Weights of a small self-supervised image encoder.
Training: soap at rate 0.0046, 16300 steps.
Data: trained on flat shapes of many kinds, plain or patterned, on busy backdrops, 48750 training examples, 85.6 epochs.
Rows from block 2 of a small self-supervised image encoder, named by matrix and row number. Rows with one number belong to one neuron. Each number is 500 + 25 x the weight over its row's rms, rounded and kept within 0 to 999. All counts start at 0. Numbers have three digits each.
After each neuron's rows are labels from the 100 images, of 14848, where the neuron reaches its highest value: "strongest on" is what is common among them. Only what is clearly more common there than usual is listed. The data: flat shapes of many kinds, plain or patterned, on busy backdrops.
# fc1: MLP up (model.blocks.2.mlp.fc1.weight, 640x160), inputs 0-159
# fc2: MLP down (model.blocks.2.mlp.fc2.weight, 160x640, transposed), outputs 0-159

fc1.347:486492515464486502532467516484485469543483560515511508540506514510509513451495440495527466510509502475533514481525480458505486457498491441532527514502491497462500492479510497504483488521495475538516532514501525495511560533507497495494527534466524492516519516504521512479480490519488544477501552519509513443499518509483498474493554549437475513512522531520491461511496486464461489524496502491491493534512506499517555526506538485533482495474471486496534551540526480514512489505474480
fc2.347:512521467432502514481471554522492479486542484517492478480482479471519507520542451494523551569472457486470477464522498484536500469478517522524553507506526505508547526499474512512524476498529486486507530527518484476483513486525508478522481517482493487528507512476491564477534517493483529511483465474532536473513490492464472461525543494480492545483520512515542476507488514484493486483503493491485456534498466522493548478501470498530506504488494519502526488528522529523476497475478481
strongest on: grey shape; its colour: grey

fc1.481:485468463487445500474488495513489510498536469519510478478513484516504479515528503518493473514483552482543553485519499492480516516464522504508522492471483522470491512470528476511505484473503510495503461500496492506488439496495493497524473515510522506494479533494490500459457518531524543505474530482547494483496509516508558520490498519526466476499504539493492546508533482505510462508474539515545482538504466464509503480521545484516557434446510464505546509518541508501501472542506539
fc2.481:525532481462499472460497495515519507541502483497510527468457513563502495502506499523474510530457518485473507488484532496509548534491514458493512438489504497480494471513475481525505464469499486494474534509503526483494514458492488473490464491472517525509490451505490495450474514524528514521506476462522473506524511528537485512481479465499482490485506495491515509508541520480523488518568520472495516474517426433528484496464520477514519474474521529519515534474507511538501526517479546
strongest on: white shape; its colour: white

fc1.638:487527508533534512529504490505536514514560501521538488475507519454508495509478515505471533512476511522495482491469521534477434497497485511500521535436496533503506521515525491508486531475513497530498498500516528488479473503499457503558500447459496482449522540481476448486486541498504488489495508486498493506518475496541443490490521473470507538529501473465530507486512522519488494514507492495459501446479505502545499531507481466500489556546495495474496549513527479495490525480487450
fc2.638:505556567522483511499492497475497508512464542458494548453452517508461535506473478485517519534543510498556497477474490478504467472516495499508510539460473530519532508479488516505503522464489511499478500493538487469504497481493494513469481496524486488460499511471532475495491508531526481464495454476509517493481496497495490513437507516508488484486494430461535494496499527511536487520495445492487464466521476490503509486448469474453502499495453537492475509502502495504519499496453479
strongest on: black shape; its colour: black; count: one

fc1.252:505485515505545519482519487527476549479525496522510508510510466493513514496532483487489511502535553470493546500510537475484535509522530422468509524511517530505505433490462505505467480496517502518500498497484517505523524482487532464478456548470498513533550481477512502518454510553492518451510541495487484462481497499482500450487539479488511484528479510460502473529496457497508512533511467495486480524476525494485524469506528474532495475473474484488469495482521517509477524481481555
fc2.252:548474550502483504490490520500488477475493514509460503476523480519495456496536502523522490480502472499511520498497504510502514521516525462474524583479494523505484465544490481490518486464507488529465530514535519470483486532528498486477497489493542478507481497498476471496518463557517452471518502488537509506492502515506493544507557511489488531482499519537487476469481505480534467526523556512495489512533473503459498517496486481474489462453517551485544478521534509460479511443511527
strongest on: grey shape; its colour: grey

fc1.44:455532500502497539453498470504486536491509477534511512473505522503551530531517494528502519506449485467462496473474464511523500470489480489507472486498531509470494468509479519463492549500462501506524496458448518504477469498488518496500517502510474494485491468511467494476541512515504472523488522521507494512514529552505491484495510538478518556561498490486508507555489460478481519525504458474484452490508463502482498459475521501494485515498439540530472480506510455535455500524524522
fc2.44:544505520480486522506482517485494485510469508477505488436518531496517507537495488499501512482532492500483506508488475490499559494439533451499490512517472496453550542532516534531505503486534479547516463460510491530491472500511519500471518453516476455469474512475494515491488485503513540431462513522531514514498491498492519520481530484471521510537481467460522525486493497505475543528514491506517520482495481511539512552534527479514456515491464533471481494496490548516498509509496452
strongest on: grey shape; its colour: grey

fc1.194:499514500519497465473529543499503489509501514538518531508506506502532537505531548474459456465564499513482457525519487551472506489498536509501485519502505451521515517480501521530519521517538543486525514498455504498495484515515540507455505523523544486463527548495503522488483470487515525470481480485450547506489489522517517490536504499464531502502510563502529503438545504483471477516495486503476503473507473520479462503521441497520484512502510487475472502489496474541491492466479505
fc2.194:513528530507507459488564512487496487496489464475453512473451481509560498480482508514537532501506518466515486525480534516529474478505503489510488484533529507499510507523482497509495506515509521468513471471518519492520460563520470492505491504546495474483482503488515525512503513541548466530521515512486498508513456549495514521496481517485542498534490519524512487499448542477513455516483528466523450525461499467531496457492538449471487501505504446500505527484464504511486528538514480
strongest on: black shape; its colour: black

fc1.118:467497491506500452502490456555515476523524524449474529534487529469492492480529444505501528474499465485519527550508494491463463479476485497521473481530507488457526528507500435523469496527481530509494508488464520470457463478495464533496512506495508517512467474485490456528464506450500475560524477515495521450493477503481510481507501471528499465476491466494517486454451500492500497470504475464477526488504492526490504543479511529487493484489510479513493484485538531477513480527510488
fc2.118:499494505541483496497501455493488485507506481519490497496536533500505499467497438499505491517496501497539496490522484468493490527522469527443538491530487482486525513475490515493466521509478496499510481454497508484527445471534462535523543519481504525466461494493497502550494520424499503482509540525474541461510521505472535520495481473507514534462489533472505483461505521484496474495462507525528471522558524529486541523499523504503500529501490458514532506531527495535545484514523556
strongest on: grey shape; its colour: grey

fc1.434:529471505442524516496504465515529485520477518527505490470497475542503522503494511514507510501467472506504502458503486496487513493478511513463502507493504547537499536501485468445509493493517491458524504561485485508434542528478477526457488459515502492448530516524539507498554445500504550509512479520483483489522531502515470503537464510485507497504525527520499505479536497510540529507473497506554506492455530555478465474506502498497449487501500485516527474515528520516454465499512495
fc2.434:495494442493494507540459501524497506508494520535481538488503488540480477561513498469464478504489518507509504519472484564492516522502497456531453502480516529475491485497520511479520469491477526499526503513519489516491510509516503534515516522513505458515502510526525520505505535511478499519485447500498493494524472448487475523516499488461520472524481560510489519493500529512479437528516476491496448467545495497475469487518526521501500468492512442503541494452525444441490491526465499
strongest on: white shape; its colour: white

fc1.179:503468544519504505485516456533536553485504487512482524502497493513494478525490495452474492518532549461495515534514492472496520519513448479495532534524520510509489473533454489485510467499507506500485479471441534493493538517489476454485466506529513495491503509453554505515478512508500490449521563526494491493507478514471541449488524483498517546514536521490469508536515476494518547520506507479484512504462514514516498495518526485536510526522458488502462489486495531526461537475510541
fc2.179:502441543513496550476516517519555457473505535503489504475514466502501447503504500520508485493491501505503502471457555498531528530511513453495506547473487499517488480508524487503536509491505492541479453497538535482474507500494491444509482497527489522470492497503484501488499489529481453476532509523529490498526497475501487492498524486461511525482494536521484494476451517479545527527507531494474495476519482458439493530486467511467493454468508519562483515528528493492451525500505522
strongest on: grey shape; its colour: grey

fc1.577:519481464526463469481508473463450478490542482513486531466516477514467498490495539472517473513505483508487533499470506538519492516481472515549524485519533507472508462506525516511472516537525493494491444479449434527518473494538477499494460528530537541478503515476476518520491483526476502531509466515534467519477503528519472527497481493488494515470488509493466478512495503528515503510494538484477494505553517467465517461526562524493511511465502490519498480452543492490471504525478480
fc2.577:491473473465470493495524523503506459488526471468510459495469498538493461522493512479559489500485483489513483471495502484503463520470510502488462468558491515478511512487473493516469528509507516466501489501471506506496534509477502473502508532517499509552470496481545501485473519499543463458496466501494481484524552535521515467524487487515520477499440539503492547514503516498483488492544498483581517490501564474502474482515516504505466531538461481476501517501446502501484536504471475
strongest on: white shape; its colour: white

fc1.545:521490536506465467555488470525502497517473471475548481479453474499501541497492518509551480476524534499534508531503500537520467520503479526514503470504487494507482514514510473512523522506505516455493502542491530451487517479496500508501526491492457530518410528516501469518477528505504496479497479512471494505493450533520524495490512542505539457483470470506539515511477493497551545484471512527484530471481432498500517495479497482512486521470482503534516512528518509542474507487519464
fc2.545:495496515536538475490503524516510496481521517462475496498502505526532519488524506502500515502464528487470515552482503490463530474470467523512528488507509520544547495508524549487507459518523499492490494567519466529533527504473523521547420528502467538492482447505513498516509482532500515462541497488559520486526495463510480466476507534494472533488503535517519472532500553482523493525488500517447507488531488485510502498522499468525529496522553501485515484506500504489475507495460485
strongest on: white shape

fc1.544:472538473554533509494480526534515485476498550536448512544521477479511499517517541525491493498511517516483519478482489494494506466488510480533468497486528501473540540490541528503483485468500488519498497461517488514479532556487465512479492492519489495506513528483552485494460526533506487519477539481476494511503496471496475456516464492515542516527550477474515493541532465483483488520511484482508496491489519447514526446484540499442522470457514478459519477494519495480513496535472519
fc2.544:468558519509562537517510468495487528487459498475502529478520513504486549556497473506460514496504492509495530472485522475493490516542465522492532496493464507496495489464560514506499468533495525497508524482485541483496496489464523534507514527501498524472496539492480505525472550489538514512512526494485450539488499483491454556484521470481505491503542530527492475469480434500443479497483527462480521492528479501478521479527481489495521516497474494507473482476504527480508478520489543
strongest on: black shape; its colour: black

fc1.616:530530510479515485444491500469507486528510540524502482503541461513484541476469503503472480497507539514502511513510500538498489488525525509493510454464509491508501496506492540459560459448510487481518485481522485475523514507550542487511548482463548525521506462521446504502485510464524490523470485447481505455485512508523519495505544445515501500519514516475491483532547517488475476509552487553483524529473486496526497527472460510492471516497530537500515502526503481496496506486478517
fc2.616:510481533542487499520492485470458515520533535552484520511504525517539497517515516499465488469504476536551500507498502519510487500488516524470462501496475527516459481526531538488497505480471521524515469507445502440518463494532478533507500504466532530485514461487475488496499523510512481532497443487513520476483462545516499521450497488484483494484505486512510557522542519489489510481522540481507476546494442502525510509510499451508504473471510466514497472430525477498499488494532526
strongest on: black shape; its colour: black

fc1.200:474490529508502502535467517528526482523548492493501508480471520495529488514529465547499493508481532497510511470517528467487506520521501509491503529500437500467541549463473482538557539504507506548500499514484513501526534457454533514499498477485498455519497526449544493443499476503525494484527511506520477513453519500510464463444531492533497492520478490512525491522526468487460517479521534496496500460508511513531513508488490508503537502505508486466443548526506470519512494507490533
fc2.200:480503532503469471479454508501513564491522478497496527522444538536504483553512539487492504530538520498521514475489496470522569499544505471515524518509499518509506513498529523496552531501494487497459501502482509456494540471507489474496518493502497486510437510510478443483511461463489526525474494488481450482484527496491463466551487522497501489517476532510525461513501501489515441496492514500514454520516473508506517502472462506476477477544514465527487500523477522473541499499504515
strongest on: black shape; its colour: black

fc1.611:494486483495507472518456470518459509489483563528475498525508496495491482510525490488467481470528484488517535516493527491499492497505527492494494539500521535466488445494499514505497489527486485512481448512498520487514497550480503512457488486557449502488484490527516474514459495516496520447502503510488490497486531504484507477534497481500532474531489587482533500514476446489486477477491494525513484560509503527466501533530545446528496480507478516500480512470513485480497485414522490
fc2.611:528502526504487532516502508484533460497474492485491465505481527476470464478494478490516516509480484481483518525503532507509530507490500516516540523451489520496533482528540484545500514482527492486468504458525515502500521521502538502557518530508477478494484512522492478481500502551528509487488501528526479463548503532493516454487493486533480447478487538497495503445520501485502496541490462447479438455521484469495447525475502549487546474490545499503516516527540516533459513496486516
strongest on: grey shape; its colour: grey

fc1.359:463506557525491525506505498499501496526517460515469497486486498493496516537480511524514481553494483460472486511497514508547513540526510467521483515507451442516521522509504513487483477456549508495511477455484561491483510519524489496495511530526488475525513513551498492537501502521538469530472447501498512473502496488470466602485508477477515471495468521495545494489501472507474523515497508501488523466489452537545479493495527485494453488478512519505491542496495505500528494479516486
fc2.359:546469488500517504486494443491522486511484513506530502551530510501467528495532489509480462489463500505508510484521506463510504505509503562494464506497510517497475523524542444490528462540522481517501550502484499514488517518478471496504521498523515536494479551493520541471489505482505516471461503500456450488430484475483527497499515516438479460510505492472468507492505499529521541500525493469485532491508551502525491542534495475510551520516551456459471505495480484511506518503484501
strongest on: white shape; its colour: white

fc1.362:477518543514531498495494479530516526495511462517463494520485491528489536500511487492537507466460495515444494487531495462481499473505487511483487516500491556491489478500485515468498499486471511515476482488501501532512494486455499475479517509482531520519555502526486481503513482497464515489524487511515525515490476522528498486462465510472520498497513525538510499495460475507498490470519514418493553469476517499535509491478533480501464528515520438549483456517553473468472478540429529
fc2.362:452501537474491536467514481530495503525454516499501489523481463484456492488449484529486537496517509501521489492463494516456493489517549485521535525523563465479487475487504470495492515518474518502498488496476527491513499486522447496454497517477479485485516506516501538481539520528495521473498495558498459482486547509483484520448486494508503477542525537524510454525470541482521460540518486508472481481483517498524529446495532507473535532541497522516489518507521516470510503460496491
strongest on: green shape; its colour: green

fc1.591:544506499538499481527530532508489507507517498534509516521488466439492484511484526554467526526460511521476473489474476488451468539493507492539508494528527516448472510513511508505494493563505503472471530529489505515527494506550487480534545512484528515523497482546486474516534498547503469506478487519486491470505521515479497488489463498494501513526477461531470496513461492527549505504502487506529449526507512485500526530481525499549535517473524442505523470507478529485468518496511457
fc2.591:489461474515559460497524516501440503470511504502539509488495489504511507484535487478493465489445466479480509535517509536510516534510466508530462492521499538500490498515518507531522523531509489487464542541496505513481501466510561515517505507496518484527520493536478518481529500485468516477490531530505504496525494477505465498543471518497507526517503467480491516498510460529501488537515422502467554469480516498549489528556471505512482455512550507528475481457505518527514504497497506
strongest on: black shape; its colour: black